config.toml
arch = "tc_resnet"
model = "sound classifier"
dataset = "single English command words and digits, spoken by a formant synthesiser in many voices"
train_examples = 78125
gain_aug_db = 10
noise_aug = 0.002
n_mels = 80
hop_length = 160
input = "log_mel"
spec_augment = false
win_length = 512
targets = ["word"]
num_classes = 50
norm = "batchnorm"
activation = "gelu"
channel_attention = "se"
depths = [2, 5, 2]
kernel_size = 9
stem = "single"
widths = [128, 160, 192]
label_smoothing = 0.1
loss = "cross_entropy"
init = "xavier_uniform"
residual_init = "scaled_by_depth"
optimizer = "muon"
muon_scale = "match_rms_adamw"
lr = 0.005
momentum = 0.85
nesterov = false
orthogonalizer = "polar_express"
adamw_lr_other_params = 0.0019
grad_clip = 1.0
steps = 6900
batch_size = 384
epochs = 33.9
lr_schedule = "cosine_restarts"
final_lr_fraction = 0.01
warmup_steps = 1380
weight_decay = 0.04
adamw_weight_decay_other_params = 0.05
Rows from block 6 of a small sound classifier, named by matrix and row number. Rows with one number belong to one channel. Each number is 500 + 40 x the weight over its row's rms, rounded and kept within 0 to 999. All counts start at 0. Numbers have three digits each.
After each channel's rows are labels from the 100 clips, of 14848, where the channel reaches its highest value: "responds to" is what is common among them. Only what is clearly more common there than usual is listed. The data: single English command words and digits, spoken by a formant synthesiser in many voices.
# convs0: first width-9 conv (model.blocks.6.convs.0.weight, 160x160x9, each kernel summed), inputs 0-159
# convs1: second width-9 conv (model.blocks.6.convs.1.weight, 160x160x9, transposed, each kernel summed), outputs 0-159

convs0.96:471508526491474482467486452459617549480490498467480470537492481492451482508517500509527502491481461541502532495489511469501496525499496475536418479462475576491460480400495493502420408482463560457586453513549525544475519546456510485489465593460480542505464541494517494478564494405485549493532507493500447539501473483455439480447439460458458514621498501472503448532421485557469483605521462481533455523504511511471461520486473481524489461464551484488482507521609388533510535464473476
convs1.96:564443449564485482510513493556510484521492477476538526436508533494414480514473519449482503560531513499478443458565445486491567474489530495501518544436499455550473513478513530508453439536479577462421456498491426487486461485473541495482482446519459510488489511482456516525615508486495486432538481524539483449526510535506562480491540474479485462550512505503503524534543534427505432542531497516502470489480537452509526515601438510499437480511590472518609549468501498480496533461484668
responds to: /f/; /ɛ/; /t/; /l/

convs0.85:434489458521465541530482441513570521487492507439575570483472437497493485517491492442473475525456566434510505432466582430494484494407524490435598511523437459496531502497475496452460459473526480458415489474549509498473575507507506523525574521534484499493490465466463500466507500462481515457514518518517484452472515479467536489426475460452533481477522474474514524487537512446571563500592481503601545504498512571466513481550595490480537491498544512564521456489550571519549444545521424
convs1.85:545485502539504460501501505530388524510497555485460529508483507494510519483466469421475539501589494542485532514454556503525513491538545470492449499523529520421544496463496475429463491557530501526481488486365553499556536529450501431451446505442554523455497489477500464452454530556486590510437539473484468476515508696507479466504520526441489491462520508558491524454493526493517546442472511498477496527482502452481506500486532579464503465521486454573449551501470486470546489555471500
responds to: /ɝ/; /oʊ/; /l/; word: lower

convs0.1:472462542492499532500454496481473489495502551471458590463449525528409508542491459538467439478577491452457523397476504525435456488492457519498700500484482462550481579493535479422481454494489566552432474467450550573445547472504478488514512485504507507486492550426510513494467478460495508496463486480476501506506531488479508542516576483447437526542504498484475471534470477441567532481498518488429531440477512490465466516474504502478504525464458459511519606484512467501503479569479530
convs1.1:465536530479455467494531541534500461548543478507458465548456488525451440505529532553508534454611465490499423522466486510493492474523536542542522489518514502453505498499527487472474474444513539563493544505475509488459563510450445466561501527522473473471566494452464504473511468451496533648476502518528509479454727487497467393474533466517498471538461509509471487515469459423520472506480510512546485500531457482541470464490474518427522503514477532500478502508492494451476520526436450
responds to: /v/; /j/; /u/; /m/

convs0.95:459563488518462489533501486635507495479477510414545521452456438470541503476473427534500481478551497515560478488494528644513482470518494557476490465471457487580470460557495480469480524445506492526461471576515519482550473529499472492533528492446497504503453522522499508529530436539509428470506497505474512514499452493484449519514457572542507515422464479477608556538541509501544510530453541459451489510462517396535454520447523514540558432487404492556497503478460528488498476576537486
convs1.95:549420513507466463518533448520588433477550492489437599547505497580433458493508481539549517442458548471528473523571552539569514481438491455495485550524449483535487476479515539486477517467562535617424413492489525466456512482519471527471534431520535552532464469502447468503511527465500510522449514471476539505450509534414541485497514545527476490454602486518453521499495538574524451506515501524530536523508546427499529481522497551494501540502499473468508518495602535474526452465438532
responds to: /f/; /v/; /aɪ/; word: five

convs0.64:541498498489538469494493497505478470475493440517447508522507435515505493517528428577458521478473477495499517515491553448509473513498541429537511441573571460528530498481468527522442515518532451486437508479568457453469478566477562506470492458515465557544506479453499465488502494523520430445465469442504455503479566653555406455503572505439508462489494524583482491509540581430483492465501419615482487458499473456507449458487473550514497534513451491549536548550448478525511480490509473
convs1.64:487485426498493447532544483486478518514576509495522520502467506486388458481471488478541499512513501492511573495477482489482506573503569495494512516492518465488464510507539580530522483526513428488458533527518464480630577414463465489495438474445473437422531420513482512523471516500462516541459495508426442451508505591539461485433478495446496504539481530496506489542463527501444495466458501646516497460506472434462566473497471491465522466517488478560559548469479489441525462575554500
responds to: /l/; /h/; /ɛ/; /p/

convs0.117:454501547546480553499559453540562473498456516523501475524548482547414502480475471462447518501432451488570485453510494451498489458560490583514471455469457539435533498455482525489501558461572473518528477557564478435486459461470528454437497527497504492550494458466560465473510538473419431505466499494530468478497505478429461463505484523471511498494445476526609447472457495510488459479468495442458504492517467492524449492442542612482502538468489541549521464520486517519609399420515493
convs1.117:495528462549449517488456494414442553544468489488508433510504494550555507525479473438461480460550436521497565496598474523526570491510434466468527457466506504578542543512444483559511593467473548586513452536421499565557510469526536444484489525522544538476493479471508485527500494517418448493491481552438542513461500495430521491458486454478380584525629499500566504517511487506483500491513451473448485525500542507493484487489550565477512475484525456522502486488500490557465460457492506
responds to: /v/; /aɪ/; /f/; word: five

convs0.128:540457477478478492507481481479459530538525501449542492379601429473571525462508490549476585476533439593450501478492681444487454511494525531543435501504499434506493483507487463428506498515479477478486422488497498517508492485530503483496461490533465471481454462499529519486464476435502551515447525505497497528517472486500471468459500467441526458504471502502544556473492440539474446640532488484500464451509483497516488533478519466471514451481536495590475447447518446473445488510457480
convs1.128:471506470448565530531498513448506510509598494446462428491585492494403544459486515469447473542515418481477532477539655443439509483480487477452499545480474447445516526432529475467449470475521477489467521526492469492569433522525528479469490554461504432492447511487514481430462502491484481579536503468519490499449470502464539459459444496487492480548487488493567477481463478508563448596506420524520494509441509484452450480479473510482546498602436495532441509513509528496472481477519455
responds to: /ə/; /m/; word: alarm; word: search

convs0.63:549519459491536494460480530472456506553472510522587499483513465469464497513435509505481529517543568458527538500545519478496445492496509498493482479488453490481548501480477516410530454493472484512524554443544455435532604550543495524538594536447483499466452488530535515498480535486626511487481488506571525464471493464561510589493470423496500472472538488457492453513485466502486459505543516509413491428549450503459442500460616454482467487473561538494453477440464561466491413563544459
convs1.63:446529533542476535505523541502574499505520459448499429506545457496499488484529471446482594465467509530447431491471465527497500544450468475506498447512462538429645505428469507522469524507451461547430533485471500529506567465546470542461534474469492522464511522518683499516495505513508474491496481514487498545504471465541447437527493470463449493503476502503552491472528489499548466483526470509585465561477456496540524487503591556538526470390517458507485483550521477465479495533447522
responds to: /aɪ/; /t/; /l/; word: light

convs0.62:449534549485518500437452498513564496455501463572493401498486500488538482524473533454496550546553460466479487482563462564543483574458569528494504529549421504565487511474510500518569428566458484527512473480561472474405566511584457434517447420501494494447506464546519535507457520450558491478411460488477485511517495412508454489498484471486492509567461525494513543490551533520383543513511508458544450502459451497461497514510548487505533558496492534502483454446549507500536520524558458
convs1.62:456598449493489453544491453543565495487472496485503439484468473462529456515481521447509438554524548472504571493520496590543483534453518475500530476498477506486518546519523519474533463512461478525490492550490493479474543484563523466456505456467515492462490476505620503528488496473471531445463509494455488459597541359572474517461606472468510490575460528543473481498569486469563460487514505436514481440441489500482467520508485486481495547535512537451532476468620506480461497427567465
responds to: /ɝ/; /ð/; /w/; /ɛ/

convs0.4:496553413497491456421545495479496491502489455429478522470496496464546522534475417496501462583515449466517496500490515423488515503524484410500485562611520447522460439497516455519493468477483441539436445488473514500465516470480562547451542473532479514532446527483486519565497493521622462482510460521498518469537481531565437511544454492481539485615470495496494511500594562533523497494491552512525468462480486614506479499529504490472535507560505488545530515506483486432572446560534548
convs1.4:496547503570471527494465520441470513494580505527497716549520474441452513507535484489486457440486485472557462472495496420469499476426503462491516530454470488504478449403507509490497455451533531492484514530505574473491505503520483591463443429485494484564471510489495560502534551514547474492486453470500508471452484540446559541463466575484471563590445478541483477493492534527511485490522441507542531517472505569539550528440515523518532497485503518536507505509506566443491470503474453
responds to: /n/; /ə/; /oʊ/; /p/

convs0.21:484512492475499463493498434495515562493473474508499505540487502487438522526487498527561547571456439508488447469448490470541464454478502498514492524468420501507427579593422452495498561529484466524501484530459524539452503505521502495464490508473475508491492517488519495446477508590539475496493543496485490468482696511543474470529483528486572599589508505480524505411519526638478457479433526521478479503560527551496456528495485471467483540481528501496492535458467473548513488471565487
convs1.21:503578535476479485466486522485461545497536466446468501461475470486455507502488473496604490491505514431495506438577502438545542465580467478550469510569469532495503553610477480484491500508483525499494511516485473513462482495510492517579487487418550485454577499531472472516554516521452569531443498477469477463462505533491519459503498584528531558624511470586471462506474474481478482532485481448483484475523523550472488481515479518522484538466497455486502666549490500617506503497486558
responds to: /aɪ/; /ɹ/; /t/; word: right

convs0.130:519501470443513494481415530455495462482547529471485552514408484615524580488590577460495471521582500513490586462481485468514499523517480508514474455540514474476528517520531465413446504467511513466479542483444462610492492476474499485529486536507506542491438493445497467457509486492517419507489536481512536523488494466485487484443549504495475471485508474436535469631428489480452565453576530480434517552586508512484489483470465476537545454548471512476456494471524492563535446487440475
convs1.130:470549457462587513459481503453450524575468484538451457549496526514493571552576507555505445531539533435483462469563526483514522458517456508516449484485523522553553500482471499478581548472527561470638469521460582530508401483484515493518481476541544502505478596539522436546505506428459511496494459489500549601485489468502494515517426455482469486537526455462482474448454466526470511510483488539475495479574477485500470486461566539399518479515432510481506496454506512538494494446500530
responds to: /l/; /ɛ/; word: left; word: learn

convs0.14:518451532523504620497491564514538622515519516505572427472495527520498459509503523498536459489474483504561493478504471711503456512490505492464481450455513453484505524469504491546507445494525448483443444452488443574499501564552491533500529471489434472443529421455514540498476571509467500429549489475499501475496502472514538499440509510465481572404564466461474554483534520579459538491493506492505506521512484491439469461535476501517452460481456514510518488506498479516513527501532506
convs1.14:497474474493489524454469542500591532509459481484535571543523488489506561531427473507452536478481478464453504457533443731519521507539475514461486521450521566551501459526508520599490497546436524484505478430457489487513483438533515470498486515479449523510475481476479500490469533544498506445559544499485446462473501456537478532484461497471549529422507495470500499493557517462542513481461541531465483524528454452473548550474461487461542427563481446500471511491465493522594523499507434
responds to: /ʒ/; /aɪ/; word: right; word: measure

convs0.68:515449506461498487504458531608541520537484548502470514544457420488420462486518465504484504457515430447642556514564499530487457514547497501523506527537542447524454528465502465470482472491422498508493481581539571428454503495463506590506452524519466475478489555503591503597490534513529445482556458505531478549504459497463473474547468547452479480486437531465566446473494523494496517531490472466555446461450517505523442507450434475506506502514502469533502554509468500458501432542581521
convs1.68:546543502518412579508474500464577498525505474505522529468539513611446516495478505495471470542536456453496574505533505530533535538475524511489542506516505507503479491543496463455550482529525495505467522512464603453511490497531451673457484510444431507415522567520499509504486419514485499502534496470439453510528457484493492514530465516436505496481645467506567541497508525583497487459516551446473444486498466469481547510461491531507465475561465514554476483457536494503461464537562504
responds to: /f/; /v/; /aɪ/; word: five

convs0.109:450476490449560519455512482490508483473424529570459487506490525471463469464447526495453435429562479462509503458477458521512430526646471472528519492467522507486512427482476554596520502487442470477552464540473629505538479479518491466511573595490432498483514538495490573539428472458551587511554514530531567489502479490460471471428483511547491503463491497507506468481462510468506471458499493432499512424554466503458485476500488478550527451482541499515533472520557539493531502526422510
convs1.109:536457505476461558484498479484513479536490506547463463514436469447476525504496484555524488526471497391514468505516451504381525456607483459429442399491462499487486589457476499519459495473530501461537507519462536445535486467468470481509578477477530457532517503462556481438459424478540481470541532580503494450517573471556486475457510517545533426480508500424519547504501487497507534484515458555494414503536515524490452417447485524453589496475468437549448510505553465496487478472471465
responds to: /n/; /aʊ/; /d/; word: down

convs0.155:506565500499511485550492432577473428503545482508443464486483468489471517508478454419485502561483491519549586418542540482460492502528476474462437473570503525493448489506540526468456476509597464532419520579507465461468542446505523477507496486513458558415550555478451518475492585542560471445505526459496509469549506521446556579520479471452532460624493481537564509532477511477535479488496505514422435482502495491480453565490477469569494503447480492465546465457446472522500478492542480
convs1.155:454547451554426581483505509506477505470444499499471540403516508574473449554528452479482453457488524538509495495467523421520478518479502468448520506485476434516472484583495526441506482512454514533580469594500466492501565477504499533493489562454567553508516485598539536549470585518525504459459477542470439528517476426504483464491512548446484501617563495541451430469421449503488439523529487478574507509485551548503490490466465530488476528535544522521490530510521538472553491471515433
responds to: /ð/; /w/; word: weather; word: off

convs0.44:471494467505479491497410555480405475465487515484534503507516560479507546536469512520509462419495468511527468489499480548489439509479497554555503507505517480561464482471498445476451474508557471520495449566520542527424435468459435437482459468495484511541458497505559484490491458490455540504514539448466526546446643515525508525511493560489453560506477519518497514578493493618488501484390525555518481473466556515591438472489434450493466500520562534508507500528442475584482552533465502
convs1.44:508509455497567462476528535550507478483422544480530529437488521542538480476505467441480480562449474496521469490536491502518488525378428513479587529456606433503499499483577493523563492519548499515465527440504596565477501499463490461508445496439441480529528497445528508482465551486505467511515528543515486457471506509523503437480477508510581591516550600497473509503505454530579476511517466482544542491501506549450458513478463521497499562524485498485510574456523473633544538491483459
responds to: /aɪ/; /ɹ/; /t/; word: right

convs0.150:487493494506491538449476389476487520465580468494561535566520542529458469471525527444529473507530567526451563466488455457428495509472523525486501539511537508502559449632472474448438527452492463475494503500483615506444482522490519501512466535475464475539512573476508520538496530469533474449605474473527497502530447434506545511539496566472513473576478451512489504545532512482471493454578553474584461499505542444459464484545627482477485507490507555532501486464483469491513544496512455
convs1.150:496567531497476577470477470476526512477470462519513568507515417496474454514461440490521508512513559462493493453500537478443541507515514466491559534584507579527654472588520463499493550476466566410531487450472601509445480500503453461485542493447504492558592539467468488515536486535483540538552514442455434517519487445495473508493472487469474441592464477483469528478538517476477475505491483448496478528559515537459477525469567510494506454507437441466516495502475467479508595476499540
responds to: /aɪ/; /t/; /l/; word: light

convs0.153:424473477479498414560465392469643472470522462513488494451478514512512534525510592494476539459459497468489480505489520589505443500487518456499385454472578516483454467521470544443498510480453475490545535526482463523454521541543462523489444557478518537485487489546498414505511521487444523450472451448564492493526459477527505493492479481536479565471420481515515419493507446491461495580492466472494465494490464458477378491504486498455484562528501438502534489535549488476506510451498529
convs1.153:447472539547548472496563501538495512562552505620482521538561493526489462449487553506469482518622480554467506490445420557484505510520498531460491556516536466532467453475467481574436441534437530443494483445412534540505505425484532505502513477485532472482514465524487513526458456401451514464492508490549526459519540440474500398480518466453519438441485540502502599480505534432488490538454516542500473538476530496457520448455471494488516463520470511510485528471604512537485481471473529
responds to: /ɝ/; /ʒ/; word: measure; word: louder

convs0.87:513398511491485478446444398517534580475453561503456505543491496489470484503502490507470555528494443593505510516560506506497512501467497478523493464481586472449493482458491492569450426479561514558556474481491500514549536557519445479503517449486492484424501561490515496473505537608619509457456456492408521488438439575499460543477517478476484519416483475502461501517470533521496461525513510522500471555518511550479430499542494492515434485483498474525445569452412557469524527509501527
convs1.87:533500523486540541447483496475557539511534495489449379515485493447486585510528493488488634529491466441533470507539508521480497476531471507465491430538511546396466515471498443489513535481465499544573506522510496533528461472545548495457487473455469534486530523487646487443553532558544488554479479474506474492528473607504440454486540479477451464465503497496471451525427544491505583555485495513433537515507493607476505490525470473487487449474470494523543509483454473445509501460503562
responds to: /l/; /oʊ/; /ə/; /h/

convs0.142:459542499474484541458543490569422487481534513501474439487433457493528511527582530489581503501589442528394474512490502534519482478543520441491492455455499504545489457463541539494429555453543443503497498489527489533473520508460482524455610455447531488403411474517535489466499478475428462535472463526406489489568468501486501504428456457539444534494448477515481422477456459478460442531502486513558493405513502529482437519539497575513484502523491526462506476485460458446501495539474506
convs1.142:540445480600559522487462519435489561540483435487510522521500470492493504464440497467547459539358482419499508501460524528478518445447488515501426519496459440470500522435551472469510425463534529506464490500515441483500495484493456557540510531446531540567476494497457506511432488486574526436540536532498503499504493605455477482510484498509446482484491465481494513525536506568520478515404510501592562541440496437503609479452495531471499458489532438513491527473440557483516545476471498
responds to: /n/; /ɑ/; word: on

convs0.40:495470521475458456483492434377476496436432458507386491561474456506460517495511532490436465513581439550478502580536445458467477485474510543563566476473482484485520456513485466517451546444508423520552544502493537519486513571454468481484468455532482489444521543467503497527535469429445558518495527478451567498454510461495470461502481491539491551508480534490490438552503546540486499507530509499412546487523482509486573479536519457452524493582507600471508470559516567526521462423495507
convs1.40:517437522451482460473517436490416473512481534573515559589502500500427487454514475465503457538494532531512459442575501447553482493458449564454510548477456505539478505558535450518550513466438535466641436481505480511480516521441524428425489513500498513545550474495438498522483486519470465446498447482505495454513501494542508463465524535523547461481433490451513437484517469539565491490515505452532406507490422504572422519484523493483548490468439494514529516446507486499590436504540513
responds to: /ɝ/; /n/; /l/; word: learn

convs0.99:484454456489534471514494526490479489476427515564465532480483564476492516501490512510545512447518510432532453449483485523434483464612529498532450466464495434475455490543494502514369455502470493553467537586549522463536498499476483489482672421485520471499481519492463495526522525469572486512540527464481479518424494590509511556498488493507412471492469553529516483522434545503505521498515500425539528509580470514495479460459492464479493463461435518564519538479493483552472492424463534
convs1.99:554468498572465542493565516518450510494536499570533576469515496587464476498471487530430464499516524503504470533480465475480507490570455481403521529497437514491481475436465471453498568453506466507478435515469491451533390538505480487470514539507496464476537520485513530439464532535518488545489465546544483442519488598554449497426504457402489484481506389461559469515455528418534500458494496476458461487492507489430458473530474540514613477471493480465467510574450473522526470461518504
responds to: /n/; /aʊ/; /d/; word: down

convs0.53:455470539486503454469509465433453483506434505562420509510450539499451528512566573515448558416519425515570498587489507482403515595479490462588545521510478485470525494511475467445527492489513453508478511451515427580539464473447492542518487498469495533519523538495464486437511490498499480508477476489506483481481416515519509531452511495479452506470467482484490478550540473467548503545538501538475476546504453486493501537519567505498492499561461607469558507419481455455542448497527633
convs1.53:512458540533492485532591506511494419540505536481565487497493478481485508545554532460491480462489513527452528513546520517517532472460520513471573466499470512543581529493475500450463561536518503540470444447488519494593465442461499504516492501482477697534493506491446487474481482551481514459514468507528487521530542588456495526468513450489434497488479465511540512465502516558573502496506500492542486523474418483536448464440608567484526433432456423566479478498435464492505463518501522
responds to: /l/; /z/; /k/; /oʊ/

convs0.79:566444557505467448449444514487529540530494550464516486438590527511601483517497467493442490518483437548518493516478513530497487505580532501542628470474529473532470503554474501481536516517506440503480542484468554479485490475534442488454452505519470498509552556502514516468488484501464565501478505506504501511446493521494526483532537514505496567434475499509496540494514506521491524719484555515540537467490503525490516498466461485462444467462451480543444467478456404474505484492557584
convs1.79:470516476484515450504471451474502522514454457493507459462513453491546560518488476469506488559555514508462508464441499518447502496450529510502504574573493480505472482543518500480493516496482469497514474408443489533479590506524523507429466579460450566414473539467458506504419543572514503444498505482515486499482590506501550530501525505503493433522545541477598478484456528467597535623470542476557511413533501553458547463469490483492504542621494494504585544461470503496521524485486447
responds to: /ə/; /m/; /ɑ/; /ɹ/

convs0.27:556497503481541494487473499431475457468493522508550461406428481558528516543479540499472558500497552468466560511501480648508462441486512483483518519468484478461529657545451502472538475528518512473427476478491539465502465583517454464500423503527542477474519522496482464511488532395467532481491550511414458490509512570493519475540496456499480455424484485510527519511565500506471482454504448473470500490517496419475474467488573503525443519494478528495516538519550431569520433556512477
convs1.27:455438567472498514470454511480623535487586522476448485544473534499530535502477442519539479500513500451474479480533527618523595466556535460544531458479552484516576547542534456453457506515508474485526455488538562512460530484498457509555490476479537457451449453567502461541441521492517456556487504501516477466478572498475525478558475532515492438407505513493477455472484462542495455500543520462423517490546543619452483469441518456545497525463513519517499433488470465432547480477481488
responds to: /ʒ/; /m/; /ɝ/; /ɛ/

convs0.93:533465499513515462495513475497594483424518504520537490578547485492537504547521572460476538498497576498485505495511552463526529574484505441501520509458538440451613501468427508505443459477478494508580481495472576487494483522554524425516433469425520473575511518495507548483550493568425550551523542527468539493472493478485483491450491469476461448574475491506495471542436484519502477477501461509472539523504513509502426440482635541449466505433509503575493484475467437511497422458460490
convs1.93:500450440492616470462505499493538413558476504506494526451486476503490496523500535455463553528512599584511500498552516497464495510447522529482538534440503455535574483494473505472485518558504588473446530412509544482500539490468523466474454499433554495530536454523418451523543424493466513517489510560527509446523495511486504473503508525564527530495472459447466630476556422460559502510501510598476523471541509433442492516541563468514519530433499487479556481500541450497495459511509548
responds to: /l/; /t/; /aɪ/; word: light

convs0.49:508550559547555505474446489444561501445426462444445511422551428466520485533519490509487493523482470470478542534523519391460429513430480557498484494465416431485530435437455431474584474489543475542530433535475486510465505417545486491499481471448496524529462523466499497460466512520532501462430548545443508478553478538504469518488441446541558511600515530478509548521531494505529521549507468506489487484486518495489497485581500493453466468546478520540526572512477623502539489520502511
convs1.49:474581561480472445465496506432402441482564503541506514532507498502525533487519533527488493480526489508521491511481500387472497481532529485488454462509470499534510464475489487552520529559475487496665484521506458469615475542498535503451514497540489502475476502467490533413492492542542504574512477510541507513428523575471582543508500536506496529605489508552511484490528522510448501516438479538431531560466417488486524514414503509536445464474482469582468524529486442451476466544477479
responds to: /ɝ/; /ð/; /w/; word: weather

convs0.149:508600492445500516518472498412505492430467445463518461461459474462536627470501563486494547445548492577447513420504504477443528536479484512510502549495544532457499479423469456455475466491449520515474545470486464538479471446446467488553436574439534507469488459482470429541523447501496441536521485492457492542516438487481547543511505519491481459457454432509497539500463478464481542472465542460438423460568522524489445505485560470543615520534509494485469495427517466484472493499454496
convs1.149:521490498455501559453513547493497550471568469438547482466502476472494527514525535560447587518539527573478447484450521541420440457478412523488475523550520559512534504482491442440498574458507535432528459434497495516499476534527491530543467486534423562536504536496491468499556497532505439467455464426502474619554513534471507453558492499530508522471460508513479503538466478526482548480509450485503618540526481540508584501509483525441482418517519433519581477466450519464499517487455535
responds to: /ə/; /l/; /h/; /oʊ/

convs0.8:456513481513523427476547517583577472493496483490461536482466506515488520550482510485544522501520517461520490446545492486502490552423556586492527554556460467510445485579554520497495506482514484569515490519544508492510514515465515511538471428446551506595527486507450472589495533583528473474498500404459525533482441438468533500480517447465380471470482500492498468572531490517400469461519483479452463485482460507506524486437488501584586479439453506510527551528506547493444556439549501
convs1.8:530523422521670406446564500548502442486444551540494537424511513489519442485440522519487478533552507511532529456444498431575485534450564480526495564540469495561486475598498466496515506478445574495519504489468450497465560501489469506445528514465459447521579494507482540505485560482483541486525495505416499506462526496495502484450507532423610471497538499532522501451478482498512506466516543426478530489472494509508495511538494449472491542490521580453501480478514468470476444506563491
responds to: /f/; /ɔ/; word: off

convs0.148:471460520551527491495436517474606510454478489550487499530502482558456500543519485485477490529474493496458529457523473585444454459551464493515471590490493426489558498473492451466423452528481524492443466509493502537470490527520443470513434527519498529453501525465491418540487493545536488490512567476444483520554520529505455461480689552529503469411455479522468465441555442482549471462484518504505524442498528457532444536516437598502465490484485519464504545531461531498553475487483478
convs1.148:502517427616488547503525478562584567558516543490496440429502470481441563443502520512539501516423568519530528517515541667501551503556549532503465415567485508439521534487494451471483491490466506463478490514493496503567512498479459486476461513485521453489455554505499519532506514506441519573457538520510518550584418421532542479489428541476468527459497474412530516508484506502457501504508500470537506469450478471530486498526499489509554501473456493557548555509488478547511470563512508
responds to: /ɝ/; /ʒ/; /m/; word: measure

convs0.67:542502541532498555414543502468511423517493491543493487526553491429546505467491529446426471499504534461564444476546458458457486479466508448538559550539468479416508424425498472454462525473521497460573445540510403488500518458491539481488445442486525479547519492422573547496513585539580440457484520491449489486524533561481500517489473463479465513511503512508493538504498489492519479542508563449443515458505507527530488524454491513550447520508558428571567474460486595445432490541483492
convs1.67:485483501443516422452537507542563462478486481464537526488566479532479451452488534442501518486484470521505451500435486492476536495576530517441448495497544411505478488475487493506535468450539492501540431442528467459505482560518492521536457517505547564532440478488596613461528602560505475435495502525515493537438604600507527457482539475539493474476531512460515468496521544517558556455493452479512548485486524431444476559550467532453491489436458484531462495501460461493545511442440503
responds to: /ɝ/; word: lower; /w/; word: forward

convs0.71:547462468443566461519459521527505492465485515432451490455506547442592449483595548488511479501438503469547523509483470423496425524465519540492438523457482483465552574524462527543460527539432507618547472470472511554467541447503502525440476482391553507549516498506523499465467499575435462528527499525493499451463489483471422530436517466518477485477497487462521565505527531500481516478520460518444537435506483486497524474472586520470469515468488488524498588561482509450504412498501437
convs1.71:516532535474644472478522425534465448517530467499513413488563501530492480502523560488547480503400504450455495533474489472495523489492523500493562540520549440490539505436523431595527543508551471499555526508410507493468433491519453511542473550435506503535562477454490511466479459430486529532483511545503449476505460491499457449441495437555508429507538552496558520503576512453471569480452491469455492468499473502481515471508534400522450549525484524503541441529474496555467438526457497
responds to: /n/; /l/; /ɝ/; word: learn

convs0.139:493489544435490477453481530490454465475476477510530577515523545472492523565486501598419561466508465483534548496473544519530509590528515480513547540462553477482457525490474481504434470467544470516465511512503504463473489523479503507515460452490490498510514499601482447548487486513496495450478452462508492487470425456566495543515462486468461553507478523505476426514474505515543528465503425456501494546530524674521456465468472497525505493472505468555489617431479487469513507495648540
convs1.139:497492512495465470495520514508549545519601476499541512521508457507460516526474445545465520479463524549457612535516567537482471569490483480537491486601543475486460463478510472497520514554467490533457496492466534511560446463453547513449444475501544590471482450481444530557490488529474485630509492510465436443531495465521441471462529481461453548482462516516485567458475456472506513472464469457452485504496544683474530464518486436481507499466462469538491505518533452459472522505553501
responds to: /l/; /oʊ/; /f/; /ɑ/

convs0.33:441470447473478510494470473485483467502481516488512466483495647494559480497470502509455471413563487533443500506482503497488448511473516507494598503491536545565538445438509425455573561479532537479478510471460504493409526552511581446480454499417508459495498468574541489432474508492458525459541547528495526464506489492496500490460490430443541434475485500436485468538427533520583494525472483564508545390521464522500478454501469431504500467512594522539545482504491437515513496494495494
convs1.33:469521432465406455475450518502461518492469531491477454503475418550442502515472490496534484442533531481486498468503441478497520514540449514489538486525621518480512497393544508425517507483517520504452483482444470572453451496503558505472475465503534557471450529516477454511460558496441545433456542552484499479513566521496480491451536490482478479521447705543524484519401516527511445476485506524475494537439460445526521525508492507445447510490553520534476496506484499528502495449505525
responds to: /v/; /j/; /u/; /m/

convs0.112:429530454485522486464480581491517520472431526457506519455504570545473464518435389552488492577582476483508539495484490391493427518486489544471624499507464510588474523507519505522464501511483531617510455544537473513483574457498483483490522463491511519490510535526484453522433478518484473427471508483502554502590515379532478513473527525520485490497565473485553482498508465482482490429495534540441525502492459514491456516498487519486500494492503452481483552477590560501414498471503466
convs1.112:413509550569470531523504560483505488524565515502486593514487451490484466479548565432521485448581511509468532454460495483490490549541536506518560549523516452547500432479519501473558520472518506501552507436494513451517535466457509460504472531545575484454486481506420481518457443479456510604503519510464488515418564451448549522476518530578454579534494477507457415497510480458518470534502487559478472523483482511530506450501479526523479471489486573522473514525662456476505470500489562
responds to: /v/; /j/; /u/; /m/

convs0.98:558553458501537473558476516548501488508533495492488520516473507487493462457530510515505503470556481519514424478547474389515458504504486486510505452479602479537541569436443553468517451458529501628451469538497431502467492558463474491507488533483462526471557469430473442446461489488532425465514495494503479535434484516446431450479457592483474507511486497605517474542468530496418484499433475556523476506505496479519580506588455465494572551508491453481456500514444535490441468476526502
convs1.98:443476539465574484533511439517510484536509500518510472640519483596517449502444551500506449473522512517459440497512536473532500483505525483478493472453479494514452485474504614433498493486450539541477491500511533457470499431556460532510536467539511512500470531502541442594481502503464517462496528480460471502523518486471487417521514496505522498440640460500564531435582525478479460518502506603469506478515502503516521487477479514525542466480437581524456467523455437498435406460470459
responds to: /h/; /ɛ/; /p/; /l/